Weights of a small segmentation model.
Model: 1.88M parameters, 48-pixel images, arch unet, norm batchnorm, widths [64, 128, 128].
Training: 13800 steps, batches of 128, held-out accuracy 99%.
Data: trained on rendered made-up planets, 48750 training examples, 36.2 epochs.
Rows from block 9 of a small segmentation model, named by matrix and row number. Each number is 128 + 24 x the weight over its row's rms, rounded and kept within 0 to 255. All counts start at 0. Numbers have three digits each.
After each channel's rows are labels from the 100 images, of 14976, where the channel reaches its highest value: "colour at peak" is the nearest of a few named colours to the mean colour under the peak. Only what is clearly more common there than usual is listed. The data: rendered made-up planets.
# conv: 3x3 conv (model.decb.0.1.conv.weight, 128x128x3x3, each kernel summed), inputs 86-127

conv.57:154108132127085152132102110125106106183096127134116148125104142112144117115137130116109106101103124084123134148134128144068156
colour at peak: white; grey

conv.119:128098105132117141114117121106107120130077117113083151141111127108134142150155077146076102113115149113106101132126083107115079
colour at peak: pink; white

conv.109:145128144114149145154143141103103109162120140156120159131163147158155117163141127147118112156140111145120157104110103076108096
colour at peak: white

conv.102:144129141153159110103117154121120120148085106134119111131115121128121131108146122135138094158122107101090144132179156117122095
colour at peak: brown

conv.80:139125089152107101109147097142142007125140154107134133091099120127135144082111120105137098108108103140156146141113167160111109
colour at peak: white

conv.3:110129121125121171128120137113183078092104130117118118101109147142131104146105121121106092108087177136131171143138144140113126
colour at peak: white

conv.117:171114122103098165128140144166138082135075110140153164126075110153125127121114172148091108123120142133140135111168115129094123
colour at peak: grey

conv.69:160103111134107110115097091113126089184114158138108143146105134129111139113215113149140104108089090112142111149104133158124127
colour at peak: white; pink

conv.59:162113130132124172180113118133150085113124146142099155098156149120149140154140104123136083156101113102102130181107119089122112
colour at peak: white; grey

conv.81:091131118110118114099123100115131018102132128148119123115116096147120102117158129113058126105124129128133115141084110164129101
colour at peak: grey

conv.19:110113115130071117111083165070092138095097153129122134130100124111093151103108129121177088094105134068130133108148151109107114
colour at peak: white

conv.40:120125092120124153129114111123108124155147184158157134130091102090148138115134096086137136089120117144100127166136138088125087
colour at peak: grey; brown

conv.55:144131156117141154130096107109120183121099089126086124107130142114094112168137110153117128171085121086114091122139110079111143
colour at peak: grey; brown

conv.17:150140125169106074117140112095121082133109130096176118092096137110128149083134131120143125087094092114142124104122139108088105
colour at peak: brown

conv.125:115129133103132157171118136069147100108144116118079130111151108121121145139114139093114130167136153141089161124088119101105092
colour at peak: grey; brown

conv.54:099124155121104124140159070093097134167104139130126119106122123112107099095135091119133128151162162082091125129081112162107142
colour at peak: white

conv.71:137144142121144159137121150142148131082145137126155150100144078112125121147169123111117121159102129139108132134170115090070083
colour at peak: white

conv.127:079118150135112109127115070117105098118133127148077140135105107138114112154140124132094102089087085105099112134083128160109111
colour at peak: grey; brown

conv.39:099086157139119097132114130125143091102109130134106152170129107129106152100142088129100157132106118095118097141107112082136070
colour at peak: brown; grey

conv.86:134108110121106102119183098125090137109224127110124144092129118118101132104111101149137080099115120088139091136125127114102114
colour at peak: brown; grey

conv.53:125114165161132126110141147135113095143051113130125112171089113083130170132095129090108094149113135108132089152115107090139113
colour at peak: grey

conv.58:160094129113106124114099108148134097129097128162071153162122143144126161127133127168112121134061140106101141121114119094116131
colour at peak: brown

conv.88:115112124140075139129134082114127112133148116132124098117100108109161131119124076085109076100100110127110111166139100141123111
colour at peak: white; pink

conv.66:117090129113096164076114128134123076131129114125101133152092088078110128089086164149110099108108108131080124079136114085109099
colour at peak: grey

conv.85:141122109104093125135083078105132152135119119141086130147092135113099160165159108119110126151099103072154081115106126122121141
colour at peak: white; grey

conv.95:086124140108105104113086125087135093188072124116091137093104130162102122139134125164091146051103094129104112087103089116126115
colour at peak: brown; grey

conv.36:130086154140134097060080103118110148105095128101154118146099145115121159116101116171160132139099121083136124150111113091122122
colour at peak: grey

conv.45:121110092108140173148113133104170158101100136119122090097139143125120089157090114091142169130165149093131155144156140119137136
colour at peak: white

conv.14:130103099109123124141095094105144123153062163135140127126119144100112116114143091097124084112109095146122133134125110112125105
colour at peak: white; grey

conv.7:104118122119112106113098107165126081112065120132073120113111110098154161131111129076126097104095105097095132128138118110091102
colour at peak: grey; white

conv.32:093087111117107137118098113091102124141116128128120180104090114145084140130087169128128110131090075126105139105086108146109090
colour at peak: white; pink

conv.100:114139162088139147116141130118125116118126127126128169110140104156105084095124135167111137107120152147109114123132112107087104
colour at peak: grey; pink

conv.90:129090110124106127179094069155110115124048099122156134096124129138141150155140093122120116158078089149098157112109091096114111
colour at peak: brown

conv.91:114118118105114141149105107105077107133152139092081088130132102172095132099171101155105113125119088151143111117154136123145132
colour at peak: white; grey

conv.65:141118158103131152097131080151091109099113097130104159118095127083088149151120150133141116089104107146101134080152119109091127
colour at peak: pink; grey

conv.72:121130157113098108094099077124104143133086131124109112118086125106145155119142176094096135110124128101109087102115125128111111
colour at peak: grey

conv.23:100147115136118081116118119117106147099046096119085138141136110172115099140165113130120150113104105121122173092129121118162100
colour at peak: brown

conv.67:148062148109106133148135120111099103121104107170164138141144170107113161117159121125159123100113112111120123154147072151153125
colour at peak: pink; grey

conv.96:118128130125127106119098109140157075167097123137101134088091157083128133112127109131129112110122135133137170120130100130088115
colour at peak: grey

conv.92:112122146099082124128101090157163123179094146129054123123116155115123142103116106140090127114123142109144130118170147170110121
colour at peak: white

conv.107:114084123118120108141092120125100083139072102152106160140112116105134129099135148103112123127117151105140133118136084101109122
colour at peak: grey; brown

conv.33:143103136087129151143127089127106100144088103141122120185086113103110138124121125097180104118107099095152104191118113098094100
colour at peak: brown; grey

conv.25:117138134093153105101103127130087115148109109111142108139096104124114165092101116132108125131116112104100097105150160085110083
colour at peak: white; grey

conv.15:126118113113107137146097089101072119124091133128087129124130143104091121161149103106105114129076118120099094115135112086110077
colour at peak: brown

conv.60:114139136153140124139126085155164121135105107144119047124105109177128133130137071113120111134088134105117144167146141096114078
colour at peak: grey

conv.73:117114121094105157129147135130126086131163102101178138115095115104112144103106120102109092129117138130127143074117119099139126
colour at peak: white; pink

conv.51:137106137115110111110111140130078102123082141121104115126131118134119136099101149113115108099152137089128105094098130118108149
colour at peak: white

conv.34:127126138118106060115143106090130162142082163113158129117118122102132094093129112090103113123082136128112116120085078107134130
colour at peak: grey; brown

conv.101:099089127117114120146120094093110134119113113153094090100131142113123121149152125123101095116128128115103099149131078175145144
colour at peak: grey; brown

conv.9:166095151135127155165108112151068125103142109116114142160151111130117161148144117107109088096111101079113149125091121151093084
colour at peak: grey

conv.50:145166145158135092112143092104101126132149127123110137097094104114087095153164122150130100087093131106096121083098131110108127
colour at peak: white; grey

conv.77:109127138112103153111124104095110170096078110154141140125105111111116112116119091107079118137093104112129104135138131135137121
colour at peak: brown; grey

conv.35:143096095083148174089152135165080125125113123096109115144136150130109133140097134090168172121125103115165092139167119120138116
colour at peak: white

conv.74:146116132137136128132101129147064109076075138130082109091109096098117119117204110124120094122138093150110133161092140104112105
colour at peak: white; grey

conv.99:113109087134108168163107120159122116143138138130114122106130113161131166102096145114104145133137083129116142119115129175097157
colour at peak: white

conv.120:121107095136126120120099143072071067111103097147155142106114138115109117101103124159141098149105123150141102146114103055115100
colour at peak: grey

conv.47:131140119127136141131095069105138148111146119129126144124102142103145105128098114089114132105130081137144121141140077112059105
colour at peak: brown; grey

conv.26:143110130107090099132127119149110101175142119149112132131134131142118134095137148124139101149120065132098090172145137114112122
colour at peak: grey

conv.111:129140118122131115168121124137127118091123113134123124154105124129134133139154128134121111146104113146137104144110130125137145
colour at peak: brown

conv.114:140142168131117158167100096094074108125075109193106126140129149137154112111109139139105083153092077116079143120150116145133129
colour at peak: brown

conv.116:134156083145113130143112111153151123166072131125103102098080084140129154141145088100127096128089145119099117124136153121162125
colour at peak: white; grey

conv.93:137089126133108070126115138130113039131115103125074150142134157121135112063125141126083129101099137127157116153093112130132129
colour at peak: white

conv.8:094115147185117143112117123106104094165101129129099101102143121128111109066146090144089130103078114093148060118159139118124099
colour at peak: grey; brown